From a checkpoint of a small image VQ-VAE.
Data: trained on histories of elementary cellular automata, time running down, 147500 training examples, 12.7 epochs.
Rows from block 3 of the encoder of a small image VQ-VAE, named by matrix and row number. Rows with one number within an expert belong to one neuron, the router's apart. Each number is 500 + 40 x the weight over its row's rms, rounded and kept within 0 to 999. All counts start at 0. Numbers have three digits each.
After each expert's rows are labels from the 100 images, of 14848, where the router gives the expert most weight on average: "strongest on" is what is common among them. Only what is clearly more common there than usual is listed. The data: histories of elementary cellular automata, time running down.
# router: router (encoder.blocks.3.mlp.router.weight, 16x256), inputs 0-127
# up: expert up (encoder.blocks.3.mlp.up, 16x128x256), inputs 0-127
# down: expert down (encoder.blocks.3.mlp.down, 16x256x128, transposed), outputs 0-127

# expert 4
router.4:447512529491512471515496459526445519468561486508464500529489490594481545435579516467506490522469453499470433518459518532532488503448443488506420546502475525506416516474492460556565473544446559429457487542524453494461508431543411562543541462458566529516558499526458463485443498426577567538434484444551520578435557509454477504541569465553512516586560481576505518470475466488426529506516
up.1:489540534505521542461506505542584495546514505497494462520527554465543474466459484488446527462521478489495529479471469491480464536510547489507491513492474433455500485499521546506527481480542559547519447497433466568492452575556569477514563486495445502490481526448540552537559578562511517477513478510453452569472480540458487439483430551547508421454402546533503493506468484450458415504498
down.1:569402500517555517483528463476481433525478561512548532584518580523484502404497544486458488532520521560479438509551515523450523507526549585496503472504555501506507546507430465502491529481519486501502516558459488438469508529477458501502520516445517455496519507449560487623401540542527537443457479524494514558527478465450557498529469505496574485479480552531511574450505585499504538475509
up.2:532488481553457469484506485472470471568567459497465548572463478482515515462480453541474533568618483497514489565422464492419481518550479497422584421482474487515523464496472539464454484449484423527457472534534522514492528540606526454480465505483532487487477482486580435504470476508498439469437467478536461456530460456520636472560479511485539554441508463425487510507481546515521442436487
down.2:449509512463535488536484478426490549503405472500471566564499577436472541545498493453503489494525528484477468468454505562462509518478489472529503511547540551542508544485531471522446490522516503541497481490471494503488495435526497497579479477547531472503499455543537541433607474502451494505421474487485555567552560489475465582480497439505476532503530496394520452524432482535440548538504
strongest on: 000 turns on; 011 turns on; 001 turns on; 110 turns on

# expert 7
router.7:440482537507558488543440534507528491489515545532506535446565477472501498520433502515480492476460534466437560435408483505520473430527427530518426588499479499476446496511490505570542503461525450526533461524498436475456483551481586502510499555497482482490523459453453481514498504457530488543492510556509526468437540458508476547517477547402479455532522525521525518472564585497534472516515
up.1:540547464507467518497491461453467500493514528549540466505494488507529460519530480520503547581486359461519471422546429497548495588520569551547485532525448502477609462512492502481454537573485521454495520550519543491530521471556462488416458482429463550424453441530521456416478510481463578447481489478474484496517498568491491496518478495507543512465437539499498473437535510550449558474439
down.1:515496501486520537487609474473448468504506526464525536486456520439513574470517468488529499600477512508477456492429579563452482506557447470491483537474556492538519520473507571518469420459535528600528516489526524458463474524466427528522412467497510495502499496496503496563422493456523503476559544441570533510499533499387467575491516495373489464485544463568494420471467476458510495474463
up.2:534469488452460502493526523502418539470467441521517440490457590413505503544436451546493444552475493479456425538486482533486486525521545524535492503451427519528487493429451523473456532535499539514470534538557475429448520481544513496435537516526487579530469553484552493412485554509538471511519520509473512467514481501525463541447495542464424529455413429375509554550547494548478513449496
down.2:487509442507506479534526530506543507490476476551550533500523540568535547481513511453594503478472529494471412535554523475546520521505502553454458505529477497431482476489471436513547466562558561444594539531532556475511453495549494516505475477524470527454493512522460526504499510489413483525515522462583526517548493485494475461485521502438451466450465506547456481514529482536488546491518
strongest on: 000 turns on; 110 turns on; 100 turns on

# expert 2
router.2:490453543533505414492444523526574482508472515478546568535518498487488446559434470484527494443509496511480507413538544487448463521494484487518495462507478533458507539449518469565530464487461463440525521472499529559502470433459463539565486506561476454534455498512540547529485502521462506542519516563460537479453552485489444538501576461469455484493472545498499428538466532435513506499538
up.1:577527514559437485486548502463529506504499523439581452372522460545468524567504476465507444562509442535463515553476460567456579535459502511471480401537538467484545493507553564469454482479451522481580510507464472492455447516526467482412520450475508496540454567527490490449499463506527520550480480532397502477502459471456478413491543448535516454525448526522466591483533551481507513527522
down.1:534483501541504548493550449448534471468499497520578455460485470580485525498501496559505516505505539530492460528512487485525490544555460521451480514486428533466510586486482525551512461462520459400547572591548495500498487540477495522503439565459498478474445456493502502527453501555515522576419525448509501540474534523446485583514610558463500483478441483511535532451454467511537513483477
up.2:477468485486485507468448480493526497505480476479491511447515506451499533457586507437551530507506506486546564486480470559516534514437587461427500555521523497523390469471478397451523497515527499527534497480552547482491481434504429524531523452518494517488540558562466452480535581507483440505507455498437494426503470466547462444484525473419456461478448433605488495507426577546502454561477
down.2:534423464463501516504492519490564510523497519520501517482479430484488558523540484505541490459545561502450495533542443512494496483440403401493470492458463524478563513533499468512515521486486568555479566497537495420508505508539503528455470480544471535507543514596391477480511453494468495546490519479537479477461516488521459504498564420513527525454450466526548511477499498512426499567550
strongest on: 000 turns on

# expert 6
router.6:494469501545497472531499545474559440554532500511477533448548471528556523499527474395538558455596489513455538459489498576427471472477441461526462454545487483456458477419484489511537471535514500557487587477574490478471572512547506500518443455507517463587430506476515552458489518456516447510551448542499566527514497473539467475521540521496486555460470421537536479527464560509428563552459
up.1:602432473513492519519458457498487500513494496513547416575494457495504529558403497529493477517593560479497539492474549508500541507520478492439531466464549483515457517578448453473453551530566519452484466592458450545499514575445537477448529451505516511453491570493482559505544546539390495520503542484516448510512515528557539425520420475464496497454523526487549535481550519517460493471510
down.1:490538544506493459380448452479512532475534523505562513441479422474564482449523501557562495503487498525529573497472531435559568554509487481558549545593488443507522532525545508474506500485539502487420432511523572555450431560528573500519484498507546523533493508601508488573490452520512529429410515472508536516477519480536510458509446493450524455482473524529428499496531542528451465412451
up.2:574510554493466543446488557452428503493556517447497535543514438521476460508515552428426434450504486451494537504434462468543521478528428435542486479551541484446478513548513519461439526477503502462472594440492472504533563563512539533523531489449589471443476512540535514475534532553514478567490525527520505474433539499508497552489594489426523438491490485570496506544516594502503480421486
down.2:496526556529511429489492550499491502521535505520471529509580450524515397552437462463499500537521522508501443505513450510484449481429436383494539495561494495496590475510486458489462520488562446416571515515530518496512562511506451504484493557519508495534435502542459562515500467461511462509463533471565494523561482506443493521549542460491515462478518442551490506517405533498452501491501
strongest on: 001 turns on; 111 turns on

# expert 13
router.13:530508448505447595446482466568451565501494460486534514521463505506522571452531493480457554541540505450527499497438479488564526552462535530480529483475474473458548515520445493404505561474475475496466523514520469424410548550575536502449485474511510526480547516510449452379486514552532514452515538462548488494562476477482515505547449561519533480504490484439470547507579501533467460448469
up.1:482512558500568540531484530447547486522487507442509536540480527353514532514481421450455525445583569486412511438493523542460548495489497529483434416531475545489462444438489445529474475527501535563522540456519539538515502532478540501490495495528492431477470496457499455456468492449499513519464434514557503567441557477539504490548491453523489535480505472498574528456486458424485460541428
down.1:455496524513475519540535439419487522492534464501480463490567476549483529577528431499518503443519406537463480503461519531550499536563483519468418568548486503486452477505569481497445526581447493533521481528471582500558572428455527492537499547496465524500496452471549492507569426436519482470488408529541514509496511425471444545459521430520526460452472468486493480565453540536479508484490
up.2:459499539499542494494505524486509509486496462467490463426489566472520469485477522522546441556509507442459428439455542526489439537437485528464482525403407498481446493487440525495534457515527507364441519381510494467521580459494452538514527477583409499559523477446491516402425494541485512499515496469527509570512479465461445530506526498522451483519563514512456433533485508451585536441479
down.2:527485471597479493490447433557537540507517570514488541456507539486536571437444481525572504477459502518553486527485439495537528487549461549460490488473563524443535580519456463499504491452507454488499472577517483523491399506491561474519544507443534463540479510494485413557502464531460455440450493493492523465471556518466604521535499571417430510465506513542513549481563512507454440541475
strongest on: 010 turns on; 011 turns on; 110 turns on

# expert 8
router.8:471501453553530532546503380539445406543534420540498441464537483524537579533443546462477501552513511500563485478520552573468515492521510496458479525493537524488515527516446500577485433467475480542508594529440531545442456462526526461434452537499507533461490520536535472573543542434501534499434422527528477578505494524458484496462472525581562492376552535469474479422480516476507477512458
up.1:472561514450523528561535500477510497527529507516651488561436453488503543483531416499516561452513510531477507532485470484543467546538567482439480487506500471452610564534500451502530600439478567549462556540507540511542592471443457443462473505493477511501584456530559476474540455463482540499524508488477475487544495519537463477552496493463516575465513549423540544541483454533512454494420
down.1:567514505638582499516468525501517498404442557440582515485511457514448541454439535528534451598477497538532467458563485513558559496494440527564503516517518555552443517506428507452515435454466448510442433544516543454467493498500521464491524496419515472483552506485433516447502500486535413472513495449571552462516504490515535468508458525447507475470475468525499510510560510457465531440463
up.2:539554477469530538501547529583464483463462550460527520501495470448521468508463502520463484478457548475416521540536470458512511494500456483502584515550473536525562474496466524481441531488470489454484556469423501471511478518480511521482474433489544464512473493463507522456509540549524558505537508497513503519509528471483489552526410547511496399578480470422473507489499532498575513527503
down.2:517448484482544509444483478529523505556529500435391497506487436514445499457553552525510464526545544492506510509466567511485470527577457469477554521525431598494478528468481471466485485572539480506522545508521508532468517489481513470449469552529509487424504478481525496513528462461558493532476519421500490452483482462506493553540562477501505490540514466462484506452480544472538552462491
strongest on: 111 turns on; 011 turns on; large cells

# expert 3
router.3:530491499450534528522494465472513528572440522440506546510457522402533451518472444532506436491500505506512495485423553561500529551464444553493527452491525507460463525585433495418526475481562465460440497522500484530475468533463516572443532535539476478586490477420582479431521563558457501495501524545482587559491529516454551539486481514420474430481473477475504497526514562441480507422474
up.1:502472455518505489513461564488522460471518455524508498550520480552537561475633524463477557516519504518534543488477435450461460441503520483583560541533473485524523495433487478457502517438459525532589519427497484377502485482558477558485495413442522494466468489500412497411462493432529501483530433454500538529461502505472500466468499529540513516488441523508539541531475441571502486568468
down.1:442577545474560467514502478465487533530453427572469540508516489462486559512518425469467518472497497507449528507564518497469471484520467483489525509544523544508464517457454476488530477516530551486518505461479574496599562418462542525467487462512456536514500496510525498500519454483574474650575508433537559540555585420473442500475467466517523537516511515529527453518416497512489543544475
up.2:533456510531493456522472488533532501524510480565483507491475519460542553447525502483528548496492592521466495493435481432524582544488474452459512503574490426497544491457489475555506502529546563504501548529513436427472493531544524534507524428492507444449398455546387527506535526437505431558523521542431541463556506467516422493527510490519526484534429522554562514520513479552378527528503
down.2:462529454472548499540523404472421569469455441488491587478505551476497518503537512493583488525500551461498496545428468505510460495450535510487535487465553507461513549478449528455448453496560495490517479558467548501531505499558489482487472598465480498504492461537498468434440554480559445605607398525491538484504514446560478533490468498464569511531488448422499471610466529548439576517451
strongest on: 111 turns on; large cells

# expert 11
router.11:560464451466503442562529464495476492493494493528517493525526420509469463495548454486525512556513456481525524548583548483510488535440516443444537494518471519503529425537536480437445497562481533536516522463525577543526534449497461480541473556435414473508525581514546447469531463512493465485523453476462527521525442427484494472443482472532538517541512470482417483545463411496509553467489
up.1:551516479510484454529454573449489552435522489504555522468509462484509502500560554468506523544530568531502513443525549585382552490540493493442442519552494461515506533450456540549481540506488523482553530513500441411523583463451532544546457451491475472499445462507525518534439441457552511492500515414513482482498442557537491557587506559468482498475462551531464486493529539527504509476499
down.1:463433496531579449521451468498534519464508502482514603494512457495446455555446479500544583432465501486448538514553459517485561478506483488456546573571545494498422544495516501601554531527499560569539514509432471481473535470521475482496477404476469517507441497535490517447567494457570469480543545458478462464499507501550470493517504435526559487506518485468560421499463489480565475526474
up.2:495484495488462479520506470470482501484524442454523508531479434552466488473547507551491464499466485476581523481466490508503479568503529499519578461488568500454511489467501501596516507527411547579517489515465437481521493425539526405465461569497483546523460440490510511469558479454495499507455517416467474483467487496498520494503515515563467515564475510525492528534507447462517469477521
down.2:494482443479563485440500503453495491514615448431507499541464474589460528488489444530436484499537424508540492493496527502518468485474520526480486460496468499515474436562544478402492536556543491426514491501472519464517570552451599405553494509497439559524506457404508498444475526478496478487542461536598529483514564471458495472521487547500482530446524510491421522533532498498496565446489
strongest on: 000 turns on